{
  "model": "image classifier",
  "dataset": "rendered made-up planets",
  "train_examples": 97500,
  "image_size": 24,
  "crop_scale_min": 0.8,
  "horizontal_flip": true,
  "translate": 0.06,
  "rotation_deg": 5,
  "targets": ["moons"],
  "num_classes": 4,
  "arch": "vit",
  "norm": "layernorm",
  "norm_position": "pre",
  "hidden_act": "swiglu",
  "mlp_ratio": 3,
  "head_dim": 32,
  "fused_qkv": false,
  "bias": "none",
  "qk_norm": true,
  "layer_scale_init": 1.0,
  "parallel_block": false,
  "inner_norm": false,
  "moe": "top_k",
  "num_experts": 16,
  "moe_every": 2,
  "expert_mlp_ratio": 0.5,
  "experts_per_token": 1,
  "shared_expert": false,
  "patch_size": [2, 2],
  "layers": 12,
  "width": 192,
  "positions": "learned",
  "pooling": "class_token",
  "loss": "cross_entropy",
  "residual_init": "none",
  "optimizer": "muon",
  "muon_scale": "original",
  "learning_rate": 0.031,
  "momentum": 0.95,
  "nesterov": true,
  "orthogonalizer": "polar_express",
  "adamw_lr_other_params": 0.0011,
  "max_grad_norm": 1.0,
  "max_steps": 6900,
  "batch_size": 256,
  "epochs": 18.1,
  "lr_schedule": "linear",
  "final_lr_fraction": 0,
  "warmup_steps": 690,
  "weight_decay": 0.01,
  "adamw_weight_decay_other_params": 0.05
}
Rows from block 5 of a small image classifier, named by matrix and row number. Rows with one number within an expert belong to one neuron, the router's apart. Each number is 128 + 24 x the weight over its row's rms, rounded and kept within 0 to 255. All counts start at 0. Numbers have three digits each.
Before each expert's rows are labels from the 100 images, of 14848, where the router gives the expert most weight on average: "top examples" is what is common among them. Only what is clearly more common there than usual is listed. The data: rendered made-up planets.
# router: router (model.blocks.5.mlp.router.weight, 16x192, trained with AdamW), inputs 64-127
# gate: expert gate (model.blocks.5.mlp.gate, 16x96x192), inputs 64-127
# up: expert up (model.blocks.5.mlp.up, 16x96x192), inputs 64-127
# down: expert down (model.blocks.5.mlp.down, 16x192x96, transposed), outputs 64-127

# expert 1
top examples: moons: three; crescent
router.1:144170156168110135092130110152069118101128119166111133124122126138121144115115133175193155160095124067139102161143157132120099109126098114128100110163173117135120123138140127114135126128097105
gate.0:137106108131145147164122137133132097127108126141136107109104116140124132101167084151142100154146157156150127154152125110126127113116148133154104138078096146169102109144126117154112134134145124
up.0:124129133140152129160126128120117095136120110142154107101100098117138104133136117140151102140160159147157105125158155139116119135125145126112109126082089103178126147139158110120117128125112117
down.0:159145111146093130104146118121133170107125123146127135161114136144110121124101131133154142133119113149122138120135118123143161123147101163116080127159092112171126126111120115110142116158149147
gate.1:133160115169169157133152144105138116139141158112140152142125149109139107130148122111107126093103112109062122085087153094163142124154107147118151142110111125137111091105120118084137136176146151
up.1:107089143132083133168144112146157153123121118130119138124113105147110158109092143114127153131139117109134144132140113149100122143136129140139126106136164119152165112134120111116098137066104136
down.1:178129126111110097117184123133104122117121160140185154133110145151101183143099152125113147133117125096191139065130152133127086133093099117106128197120131103139148163105139171110121123106146097
gate.2:130094121103098111143074159100099156116143126140131141154122142177114114130119128141137125087127164139144152136146127100118155095131122122137132121155126150153092119161112128165126105120160092
up.2:142093142103085122119104162102106150111126092133138122153132135165104120121098122149135120101126137144181144129161101137131159107135147136146108159148143160148093127134119145152126104125112092
down.2:107087164122169093152145090124128119137131099123140107115160077137145131158149144118131129156132089180078129119145118106145120096125132158111146121124167139129173137124142172171118113099154142
gate.3:155118109165135142155114096164103152113093147107129125140142139080103131146149113114158147135114121138118134149146095071134121099139122141181120143129159141117097115148093105143114138086152122
up.3:111129135126101174105139166083146107159184110194130118133088128160126114132141158112104068142119127112121142115109147141110150144106095122126146099112101146083157142097154141148182108148110118
down.3:146104120119138105157136126131135128122120114125128143101130140095108084139171163084132136167119115167088101137137100093177126137132138119124128145132126153099117161133126106151113118159148152
gate.4:117116131114087142144130094127136093137119151115166115132112133145119133151136106129083158123108116146175127129139177144110115128111102095161148106068124121149166117157148131093131103145117137
up.4:150104122144160118098114189164134128170173123126133141131133086135140130120109136100129128118122119126075113126095107102146136125154139169105128156214153128113112165106143159171144095117115117
down.4:123122091116112124120100096164152124125151111157175077142131162159123153144158064151158158137099196147151109141136137201126127128123160145145129090109128149140115108165116141121127110133137136
gate.5:094108151147127081156117133072131122108094137124107125119175131127147146130165157142130074124172115137172104171122121131121162146106122149108123170085134127123127129117100142119125112156155138
up.5:190154101132106138108168104135152134144157144146160108132112106135125075075097140125143107185092130098140167115089155115149140104155128116141101134117107122120109114138120074142116140111109115
down.5:152108105140127081167133158152123144111114094103124138130118137094099127144154148131131130152132166109119128142161129174130095107108150140147140087150088098140158132081135127151150132120113144
gate.6:101113150144150132147121122128109137093122107086141151122115099156122119102118099161122129145122109143094116148175094157131107154098151141132117117120133118051083129109159107146140089123117124
up.6:153135105107105121114136147131130110152143149161114108146146167084151110167147163110116120096134144125161155136118147088152150096158112130112142144129116149191157111132090148100108168151128129
down.6:100133098123163124128108135116110130142110154102130154170116103083135139132173124130128120133093106143092122129132172147164104119127126113144129137123096177119131120136143126129127132119126091
gate.7:075118124136087115138128167136126153150110068152125103154111105162125173106129166108125120102149108132122124124192124100130122119107120124154088120158144138104109151108165096177122141106116162
up.7:190157103116173144124101134128100089105084138128129171153097133096158130119128100136160130151113147124141140132128136111127137125136121152118088164146157122115089090151087169104132138145142106
down.7:126108087169187117134127086085140143140110145104181140126139157101159094088104133124089144125168151175123176156139130161126127108117145150110128128119102164156178120138139154096119134141143126
gate.8:101154140150141161169120125169093141130071145146132125154106132117102118109140145128093088094139127118091109121119133135162090189173102127094150128107123126144134081086117076094170162073121112
up.8:125136137168160155153122115165103116149144162151136141134106110113124106138102124096103126075128139133101112118115151109167117164173113140098174135091105094133129112107153078125152152043121117
down.8:143084112100161129117113131153127108101130149099168126152138082084122088112142146135111138136116134135094137155108101163110143127097176110110159186093096128089068101146124163123159118158124157
gate.9:079134115146073151174138165139116107140108118143115108131127092138143161151106129120118085113107081179109110121118134099092168124094134166146165137147098113117145137158143120150115104162123141
up.9:116146133107127105093102176086113093083115177115157115123123090120162118123124145092158156131174172182144125134094131137143120095138158153060148131137132095110085173109099138114115116145153070
down.9:143106103124142093188095118123103156142106147122133089156105122127115131152184138089111130138121107166107106133137082095116115128118170140155130102154136170118115135161102126146091134151153091
gate.10:128141128118083113174136106141129139102135122133088138145095137133091072111137152112138069138173140093137165086126160050074115118126121107085146105163118138155120134118134128077125122162114148
up.10:124130160157157150111128109139105127139090153135132119127128125102136198138131105138128161085074096119098093153111101197162123122156130147160130170088160111115128112131091104210139120107146146
down.10:127148144134105137134118079162120128141127116132169135128146147168139108169112136120087117167114133109145125127168130095120140121120101118139106143127111122114111146106132154126109118119112113
gate.11:117126124148163156158134132116113136106150074180102124118120119088070146120169107159108094118155169122125159114166132121113113122125138153099114074137126171135166100140163173143107112116146171
up.11:123097154128115117122130111095145106152150135143117141149116114126164160171179135064126117105167121125096105116117116156101115130183148129140143074126148096080138123150137105152107139151122109
down.11:081117126178133126153129125171123150150124128096142141123089133125122112137084120149149138120073160152119141164129124104141133078134125161140117093116139160158117122106122160120135107078164115
gate.12:109101136109135130117124114129136164108133130103146129127108100169112135115126122122127101104121096138168155124078139127133153158136108138099138156059125153155101149120085153106136091140075102
up.12:141123120132137091142104136099125137086119109131126156106154141090088169144152158140127167140123127134112104102160121158103138118152110093139152082135109118105117163117122122176118132133147118
down.12:136133154121134117133162127149141130115117110145102138065144112163133096144130129102125111105154119073165150116146137125120150141146166109096089120129118094153118139109122148131097123130116135
gate.13:122116134128123102104115146119122148143110109131149141135132104132132132120093120114141115149132157137078097089152149080157103129084128124130122091133150126069113120140196151106129119130154102
up.13:103097117178123140141105197137109125127115129098154153158149102136163104129084114142149129169106154136102122089164127109127097107137151121143098138151126099087104134121162153109141110116135147
down.13:080078177101093126124151129118142123099096139124090114110170150122119125144158134140128161107180107167141139163149103110099137131171101160128104129124115130126134155128121107123135109107122127
gate.14:129077118110115120113088101080107111112141112117138091117169104135104121105092108142135110136119178112082135110149124141149144126117134157153149159115104140094116140134118177149114092153153114
up.14:129113110137121129125130110129116130156098123093170092144087109159123135115090104139123132167150146179151142138142145135130117112098095129148134085180098129114107144157164141105154097117108126
down.14:156123126149120125154152132165120144107160139164113128075145115122090153129150095139125128126106151108153113144131107108140154084148126137104103082110149099126123149140164124146097158143143137

# expert 10
top examples: moons: two
router.10:148167154134120157067129150163104112102128168184137135120121121157122156113104129143173158143096139086153108148139138145095124146142094121113098110161165104140111102168151134138113128116096121
gate.0:140115089146120128108170116117113089135096024141113099135129119113156124161147163121167161121147116142096144144149097087108148137166138095093143124150109112108094126110096136121144127117082131
up.0:124136132129118117157148149147143130125114130151172124126086138111104113144110163158106098110107117125177114138145151178065122128155154121112132131109142124135121118149109097114117133115111123
down.0:081167146162116152134090143091098134131126154102151141153114114146117140073081111113164123104133160130137100142113125133159134112136085120157161159144151113118090154111154138119119126127123142
gate.1:151119096118139140138118146131156142117170115131157130108180120115157126119128087113128118189110096127071113131119130163150146116100113128161148131142109137087140136124132154165138114109149136
up.1:143125110114132118139122100113118140121142105146129124110103180140128105144162084087124126159140107172126138134090111124122184109134179100092150137151118150125099148131102168136111115123172154
down.1:158115152144133143136106104140101133060103118148148134133135095117096198109100147119152137137123119134141136063139159138141163149162097157142118092115131094132115118165081113093155147134142133
gate.2:110147120145126148195096144128157109151117125141124135108095140075127168129160094112102080125179115164066118161120115127113103155125125130131094113116129174155126101136147141103105126150162162
up.2:165144092123115129080139106127106124070128149196129156151158155146143164156095150120145132121118120109144120121116144119123181114164090132146133105180123087156132108135123132111121118105099129
down.2:133132113135121085143097115097124131137131154133117114117131147055114130126141098156139146150073132148118090137191168125146142126112162119100126119141097132116108131117073110141120107110218136
gate.3:140122126078131108130104079122150113134105167127137110168114147124134113127151152139143107126150158139153171141143138132120120161119138134157115073112150126155105128131134113092152155130109147
up.3:102143148120104114106111113089128098167109166154139136158145123130124099108111156133103103082138118135115095146120104129133156125160150148154118104112171122153119120111143119129145152129139130
down.3:094130098125148135122132146136144079157126113091113134076111129121109097129078088163122166140145100101122097147135115125128130121116092158109114118110101152155120133151160121089121126122095111
gate.4:086090148136126122127089113186123133144120120150102153160144151110132167126185071122126121102115163163146145147104126121106098135173128116126134089095120108188126160171096093152168131112117142
up.4:203142109164151129124181138136151117120121115154119137076157116103130148151117097121166161152099128113127136110175127142155166139106101091147140132129114107123159130114142184134081135133127116
down.4:128118143107114143131133121153143198125137135107120155161132130139123146116146104114083114106152103142112145149143113099123177148159136131138116090150110135148130136136138069127147116120127147
gate.5:135139128123128166086135113116147147114199128094109116152102115157098142119136144124135123078113123096120086130165125102087125113161113136101110147152115163133110152111074156132099137116171131
up.5:105148135164129164081133130121157146117203152136110130150107118130117130126141144113141133113119107099097069108111109134094105103180147131083112128146151132103118108133071134130096140093159121
down.5:137146166105130130140137164122126110134114121151119100119130140142143131126159099114093052119139130121128152158129121109168141166131159085159098121127110098126168135113139113093131104146100172
gate.6:125111119134158151127131139094154169098143152122112124122098153115132170106157112162118147065160089142126149118131114103140163143074148172146117117117120132124109159114115118144116157112172116
up.6:164111123072142117121143183130126153136127153133152106078144142086134110109143093142090148080176132132153097140071138088154104136114149123160133139106137147111122125086138124129123152102114115
down.6:105164129131140157143155135136108108083125121133112172150188112118194199181107115093125133130137099118145146109107149112150118087120151134088147176156122132132112114135117119133097144130127112
gate.7:145125113123133146116112148140122081118146108184145110136154131188113161132121084131155124154108169110106123132169104122131174137128146154149090116125160161093125123143129138163091120118141130
up.7:144134120130144146112110146133121094114151112180145117134154139185111146139114095140147111145105164109100116113177097124134168138127147157145089121125156159086115133140124141158079122113141128
down.7:084115177119137135161135113087136132138115100078101113162158067135119151113115155151137115138150070139066130118139114152133099118115163163137139150124164114146125158119124169125122080154129123
gate.8:153108120138155118147133129117166150164129139115149118107136112121137132139127142125148116121170097104085140154109138089110169134109139130135105125147116116122112126112115126151162125145133164
up.8:146134139109142117121119149121124143148117062084131099120106093152166128130097113125122105182113096114153118127135127109170141145099080178174122150122110109119158123134127156106125108123109129
down.8:098115098127119145111154162154139135111148126183167097157137135132069119119170123161181128091157180139143146113117113161096119151134142097132126098125156117128114122142124134111140103128124128
gate.9:131118148133143107138155100162141109099115150122141102142156100113143118175154141147070103132192144154146121136136167081132119134111132171130097135110138118146146129136100125129094128121151159
up.9:124148180128136091107115141136180137097107167135082149128116110154099112134107144204119142129161123140145142140175098086122158115111148150144121116130132072170148123090076147121094117128128081
down.9:147123119154150106140086148161127129103127156149162104109163130148134130140144098139108132146121166142110149133140107110179161105140108103155129124116117135134131139105119119132155107134116146
gate.10:132149088141162170111159173138163155148131112106141106135093103109139144138141123141108128111122141157132130135172078124123146117114092155089129165118122151128075176122138108133117087107149094
up.10:153152135117126150107146130163104138131139113138160103136106098130157129122151126137173140130148136134159145136152114072150178167110096127090133130115132128127119206130109107125120079102108083
down.10:112127105084131131199126157149156118125104112103127111096146117123120149140128168121128134143147121104135154092084144148121086114119128108157148125108148131138136126148126168070145110197096167
gate.11:160092074110131142108102120120140143119150105190098154092123111143114137107162164071110104150139144098117160171119154129128088132099133159122140066168150144105155114104151134104163140143145139
up.11:091146164155155089145128117151111085139115180097136107173120149127111110110112100168156172089089088155113122100121130166118146105153127133075147172104096152159123135146111144174085092123147108
down.11:088124111129151126098151113130155152126113125154130156111111156110135101128178134122156147099139153172136104129100115172112110124103141109136123081110105162155127130118124165137149132140098113
gate.12:148134109150101138102159048118094124098178096141113141152179146155119070104092133150114095128129086128124128063120173110109111140126154141137144142123108127136156143114121113137133127134083132
up.12:133131100182107136185142115125124095141158080123136117158139143105152082161097131122120101124125133149126126138148108088118132126117114110133182147102091154125144174121097149134130119118116149
down.12:129110110122152120172105129143124094120141116154154106106098135119132128142147119113130144122117160117140147103145077137121156140143185163174091108132121115116149123118143117131108127122128141
gate.13:115139152133109158153099160126166174124162097111136146094121121133155123111100086097125119127137137097156151156143133114131129127110120131118107066140148114153119144105097159101132126143117124
up.13:123122139095132116095119099146105086129109159138140140175120145131087118136118146142139114146086099147077116122121114105106129128126183138143120171148118157106132151135161113153131127127118167
down.13:137119120145140098082133123153104128135136123077149136138113109168136066107111139118072125149140101131152163100125133113124128121144165154080166199162133131165111126133121120120161083136108132
gate.14:116167100163156113180120141136092152108116140140183135129132126143183113106123117152166166180147094135100106095111131116151106127104192161108096146084149149069080105135145126158096110170118106
up.14:144118149116088119128155128111129121146135117122098103130128113162075163133112140146104117090127170120150161142153123125107179125146093103157156133164092113194137120128103140130167162107109144
down.14:090142132108139126076071141132128116147123147094147134167144169137124129116142114140133127125085160136144115150135121148141137123133149165168138131090094137094083140113153125120134167136150159

# expert 0
top examples: moons: two; crescent; ocean world
router.0:143156161128098140089138111132097129077106144179150109129105111153116146125092153171190148145106148077151129151127140161104121136132085107150091109156161114115122113164137124133144166110106113
gate.0:130136143133153107074111122093114127133169136130133164098111132159163167151139152116125113103089085110094175139160147096112164139103137095169123110106138151112167149147130096155142188145169137
up.0:133075141096114145080126125113125134119129165102133125169108135143141076134118119090125116126102123100132125135115129123077179123079143100165122141122142169111145123110113129163160093117135131
down.0:143112097124104144132142101117090137126115120132163160144121148133151131146070159155139125129143144106113132132106161134117072112109115140166117131166097084130140153136138115114144138160110134
gate.1:154128118144110140132091138136160144103168091170110097101154133142101125155170119134132161097105117161107141123130139111136126095166157145122064111136125167122114142114095117107120133149142127
up.1:157109129117112129107107143123156141130144120180143096083132120140097136153147120135152160087123107186095165127135138104130129101157124134122083098121103188147118156109090127121132136172163132
down.1:124135133154154147143141159168105128118132098146121101105118129112156116103161100138131134120083118129111146112122131131129133125150165101170166091068129085113163111143158112096152122141108167
gate.2:144146104104130129121135152093115150097108150122180122161129166099138115150139120093109131136132133128124120130105124154092125178075141190154132118105115159122119172150102151133122090152127126
up.2:114123118157112138144154113111157136131124105131126112127119154123137136104132088115129102137136163152132157160135115150086128165085099133139116103126111169118137149141150168102105139131109117
down.2:142134132156106100158116123172123119120157164141103147088097078172085122139120159084147179103156093127100117090128124119131126166138099133067156119122144133111120094130142118129083150100119095
gate.3:122102079139130155121143110146106158095078112136099121089120143148063110132153136132110167120129111159114099135111123095122157103170110098146150095130124144117128084127126114088121114133171136
up.3:143159149146129125134135124142133170139083129159116091103120155179122117135133106116126141098080116114144115145123174069126155108152110108159100158104112113129112140090113102089133117144112164
down.3:180074144137122100115094139154107144120095132126133124116102174098108158161072143128124132123115138165146199136158139104117148156154148142139105104140092142166108121142121108111123172150140127
gate.4:088136113132129114159141108134145123145134120107137120106133116160149124134142149135141105095127100156112144131093136090167122160124123112171122099123120079159131141095131148095126140123084153
up.4:101130113115127091140162088135158148134112136091109127104139106143156169123101156133112110088115102102160148123094146091136112153113123179122106136127130111138121133141163127092109119100103138
down.4:087134103101102130157104149093137091170131078087147151153136152131166124152139144110158117134144137154127113118123135173111126133112140115127124100090137169120175120142183112141155158139106177
gate.5:169119145163133137175146131105085120122083125165116125132183148076118152153135094154126144183126118077134096105122124128178163134157121134109132101098129157079137116144140108151108142103142159
up.5:099116121099095100132152115120161138132172132109115167146118156163140099149121114084104129144161149154092142162136140161142141094119137156107115157172098119124112085114138118145147105122127095
down.5:096102143137154153117118112143097121147136118162136119116125082133126094130123105143135123127146121158075106139101130152102097121126113172150154131134164121106123119133127194133108077113139093
gate.6:114098135147104159142120103134132115075129142140127117119130103187093120119126126156126096124134121162095141121147105163115155115132166171156141107099138133071106157103123140154113110124132111
up.6:115101130142112151143133098118120114075137130163109120116142108183099132125132098148125104133137153159097136126165091160136144112120164160154126107108148123065108165104119146157104106122157111
down.6:131146143122130117137127170102093106088153121109138105174141112145134132140150114142152119120126104141112117088164121124151139087125183162115117143122156134115105153108121191138113092130154125
gate.7:131124106161164104139133108125139153103139135155150138145118200109102109139150160078123130149130114158080121127072117119080139143154123101133106134089128151101138094145121107167111182147130146
up.7:120103169142086152139096163136090157150118098089129170092130071140147134119104079125129167088126105128112145110191152128136144121104144144113141092147100126135134140132122179100105133142134113
down.7:146109162134163116132173118125123109144088141116148111129119146099156131110126178104151141128136121131129146118111137151131107113156143124131130136139163119152182170141159119124119149136109173
gate.8:064126095130164117099154161122142074129163141129151097143100141118090126101137131135145118125124117199136105083087129166112100123112146116158124120116131110115142138132110127131159129180110156
up.8:068127081123181128091164160116134068133145124133140092146097148119104128114123128121157115134142145186133103090082111177112120120101136118140141111135141113128138143123097136110152120175110147
down.8:152152157111141136136068114057121189117095063152134109118105086116163102150180112114117110160114148172131162176152091116119112126121112131135108103141128147121114133157108131124151130123113100
gate.9:127144121153129143142110138122110136124121110123111101119131108145107143135138151118151098115095135114060136115087144108118104063104151084137099092125131115108127153113128148209204112137137117
up.9:116132112144123157166146149122119152147145133099114122117119093109143150145162152129107097132165128136181139134145089100096158131181120131135116152100173135124161111137118139137039111140092118
down.9:161124087183095079150150136142164122121144100151103102100161101090150101143124111114166137166153145148132104129146128125139173096125128140116116099111135134167138070127115148132077117124142125
gate.10:082098111118155118120109159138120135097143096110137141128115119129117171167108101109103120121108135131121160099125157150141128150130113178171096139138135108117137138109118129140137136146114117
up.10:144177137170117121152123141114105152117090135142135058119130124113140114122159151151173141134117115104156092171113156085149152093152126135120126136101107144099129134140124131129175120074147148
down.10:125104139141128128124140117136172074150131120115128140104093147078096143154135091116131126125152127160137142175139115116091110151115126118094140130136133110097112137125100125125137136158128087
gate.11:171117132112149134151130124114165148121152149073135104153135110159122124131119134144125125141095122128155180120128117120153106171109183154155101113116147129151105158122137134120157108097079151
up.11:096151089153149133147148131126090143100126082113147096111097114095125164144111116131097125127147111162127129153105111096154094160142126143149129108088116112126137138161133097119145143110107139
down.11:109104139121137152099108117106096110163121119150132159126085118137124134127182111109138136099132070170145120110124099137074120117126155100145124116126123137107102146201111111135155135139132115
gate.12:132116142114144128139121091098150108159102124131086170074158115151106158164141122093110109159177158113125132142130099133109144190135109129144146140106146103120115086153150153112094103165170104
up.12:145174163110180116082128141163133112136150149096139161120129138135132110153058140121123099107133143159116168130119092085105114111120101106112112160096140122150108131159171140156147148154100129
down.12:101122134208113144151090121167114169095119119136120128103126112107105089134100145119113127147116111140103139140150063159125127106143130158105132103096142097130122136153130128113153078142143118
gate.13:192114097162142161136143123156155141152109135112058147122106115137131137143148098131158109145106147113112166146134109127116136134131144139154163104107114106106094084112169156157148137178171177
up.13:108127147086132138127122135158130121112123111146180096132153145167109133170145145132139101110140116145146086129118149172143096121118123137126093119144160189091154159103079081129096111119119117
down.13:114096130087155150187159113118135087147156121104117113153160100055144171128126086157090144101130143152121124105109133145177128128158159103136150073099082122154141115115155123118145161135134151
gate.14:114132134120125098093107152163126126108118144138081136110097114159097124122140117117103160130161094142138119119117167102121100105142093156113157149144129151125107114133138160103088113152137125
up.14:162170153139097144139151136091123095137123138135125113152117133136115147119111119148163089130120137099093091123130131101136132081133166067097113129161143129137138105121145140142132129147141131
down.14:091132109136164125153145129114153161162124096121127056121117091124098152100175123146124125119149081189100134170138091129150128113109115136140088153135147083097140157171161159138133115078113142

# expert 3
top examples: moons: zero; crescent; ocean world
router.3:155184147123115147078137120118066091106116141191125105112108113150137136133108131136184149140112133083148123171135121130127135131106095090127085123165147123140114106175154112147130138112108077
gate.0:120149143083139137101134114129138096115090133064159106138150169111149145142122154130133131123166133079170126138127116130176130176132113119134159147090127185080118124124152154096140143155134132
up.0:137107122187119125138131173133107165145195114184093131130103072140127099116105110116135096112090126152094125124115129137092125094151140134103087129169144071166159111111093114161131114095117143
down.0:142120144131080105136103103157129139101113128109118131087129167130164142096085107116112133124151160131170127169159166152124131130112127137108142088144138139127135146119118153094132099127134124
gate.1:126157097105151162182052156135154144147107132073129155150094111134105129134081086133077133128112147142156153133160144123085139159151127186137094118152150125090123121137113169129126125152106127
up.1:129127138144142109138144164141122106133137102179135154116131120153109112102148169172081149124139082098142124127175130100108085139104133121139100126141155150130124111132125112101149141091112122
down.1:150053127142082125126112165125117130123121137164149108139130109111150136117111133097123111140124106114134100153104137125141134158165166112150108099114106154110106138103126142120131130130087137
gate.2:143146105178160191122159135149149134139114153144101143134134083129117068094111121140104104131110105131150133094110135148107186126155099114108166116159113118158153123113119131115141152076093150
up.2:096088157123122081132115117154117130140124095099142111145133138147134134130140145117130143121143106135131159133101071101165122120137158166132138128123183103090137161138135098169103114145140170
down.2:127077125101102150139122127095157119085151119107162108162165116146117123163140127133105098160125139138138132130113135148120102083092147144168109127124144127102124133132109106097152164143082140
gate.3:132160161145121119177136106175128125150121164109127166083107142134147141095144114155106148122099143083149137132144172102135132159105118109121133116074166123155130145122153093077097111118106134
up.3:131107072127152120135094170126129142098127136144095101160165146138111096144149132133123119138142150213121143093110099131141131100133127171112146139130069178096097110115095163160162121165161118
down.3:154131138139108133128131090161103161125138120128136127124117130082106145168140156152136115131125105110199186145117120128149116127175107099118121157152147125139122130152119113146141122103124132
gate.4:138145133178104143152180139104152129148129119131124102138150140077133150179124109143135095097119113097145123102175126158181160170119173086126134105080111150100147109118169075168192174132108154
up.4:116123122145127146106102102102121158120121129103118179129119144111111116093127129132145157099135159090105144145086125126095095129174090113113125104106123121199153134169118107125123118156150136
down.4:181156157151113109110150147180075134121115124153127140132128123129127136154089120126143154135172135168167102119143112114127138162135157101158111135155140160130122159094156141156102132112107125
gate.5:127082109126121106129141129152111146086108145141120117105127146170140129108164122109116143125148087163097105139125127139161133150144157116121101128077162116124099181148079092151148110130126120
up.5:134111089154155140119147128071108126139089149129132092165159167160113088127170144115182092136143151136139135154164139109145127164142138141161129126099131158089109164160122106143164080088117111
down.5:170163137088132108164123160134160133134134093118095164119174118179141088170113141096142113100141143131131122125165151173142108114101155130147140152168117142120189167083146141160104186100175133
gate.6:086097122116148123119134127154131105116126151173150107122119142133164122095173107165162136177129106118166135136126145189132156088129124149134135138116143140145083064127109118148124086138119104
up.6:109107134093152158105133119156125114133133139139147113159106153150154150109155093132145129170117128131118110144095156162103132093135121143116128160097111148145082061149104102110108100158133116
down.6:170132076135132138180153106123122135113107120118102095134119122107086132128160138108160104125139108147154138161105125104125128162107097078074100144146131148115127132119093138101134134141111117
gate.7:143115130135153142161178122126139111130145147132125136125141121101141112083151138141102075134143128112113151116160128110126090146092142108159129139125115091170173109113109101103145131101100119
up.7:130111125119101171119134129175112123113125108103121130128106152124084131160105152152152143153123120114156138168111146161098094118165119133140115130124126136142095149117119107067149118166095148
down.7:116084147121168159146142119092130130116136124127090121108129139133107113125139165115150153144103108153144114128097130141124094094127114144144107152136154165132163146099114129095114086104148144
gate.8:125151132126165085109121157142151171147118153135099200106116110114117136163156129138104148128112108147130155157116156108123128119162090103154127097103116146129116134117113093126146138116142130
up.8:148097122079114119136148111098105151096155121126161128133150135122142158166095079117144131163166174119108143093160120099147164092159123120134112141135149112143132135149144129115127158125122085
down.8:162137159123114131138132069118135162145120126124115158127099120174120133132155140135106112098107074134133099141136143121135128142111130140177137119128093108147086127154165130102140111132116112
gate.9:099160162103109124126085158095099158110138149132125120127150123166102118116111176145118159120139103137174150127161163121122132117128175128183102084154134158157125130145091133151089118110141116
up.9:080104163093096117137101133131108121125124136107120118129124126157121120164123146104142116123137158144152162066154144131112132111121088136190137136138145113110083116171094168105128080143084121
down.9:113122141087110101118149138124118088114061092125153116095140102130136127173097144121129137151096145137127145133127110125111099119119131178144120154137145124151143163126114180108135094142133136
gate.10:141071135155133148152159105177143118142114181116114141131161158160071148116095134127114128113142101101034103148128139114127124134093115146134133117160118187101134124134152125130097141152173122
up.10:120156165099122082083132140085120140099118099177132145108103132083183119158137123132154137153149119136175147116149112137124118115155125118120088187100122083173141106104092109145140101100087133
down.10:135117148106081165131155114127131139108117152134131121159107107141117152123114157101180149098144136107138115144140169104125105062095084135135151104098138165124147135193143148084129097150147152
gate.11:126147096186120120170146164133127150154154145121172095149120137137126160135147089159076098157128123136126118083135138090176115146150105129153146085140153163116089136115140087106080167111142161
up.11:142130125158092110080149154119134121122096107171117127116171130166123155118096152096150164139092099082085097078096118148159101136097167145152151124157158112118096119138101133138137097152158109
down.11:129079112141138113109129092151103125124104123160151079111151116126111124132131171154095129118111134107165135145117105134151135131137166098161077147155147136140113124185120107110125119149141140
gate.12:169165121175136101174108109119113106110098155117154129142137093137154070117112142123150137124117125178132145130133090131140155129101151132097112116087143109086162124140119142196128115131102159
up.12:176150128158135115157107112163104121121098173112138099126131133128142098105133086129130151116102121127116126115123113122130131128104189118094127111103136101125152130137151105166148093114114136
down.12:117128093170119147188121129166128131094143107126150119122106127102127124124135135114125154165126132139119149131131105126113155102159155152146107120080092125100116131100152115141159169120128187
gate.13:123135099116092128109133115136159082097109132130096129128145113153121133105122143141167150134148102101113120079089126137143123133107157133119136119148128175124110143162110153100143126114149162
up.13:141102121066104114144132100105134094142114125129152110120179135135104124120093125145156129102157147074094161090175142117123133143131131157135147114159108119105127151153123147131154124154117147
down.13:132125150104081110133138140142117132120156107158119133132162134121128143167110090164119105103113151083120131167141153149135151121096103107158150105123139164183080078132168182096145117138082111
gate.14:080138113154136130160119167081089136143122126126096103130181117157078084084144106160104135089127148124113135117138146160180092090125119114162158105115185121100159133160156129119122097095119137
up.14:125124095108174158098149116095095141119160127135108132105178138139108120120098105130124118062142134089057124110092148146142101117122108126195195107099122109085165112103168130120161126135092131
down.14:135112101142132094103109097122162111116147147115163133142176103085167156130145119148139118124096114190109126104165119109135122112110109093082101148141105118150127123143106136182104135144148145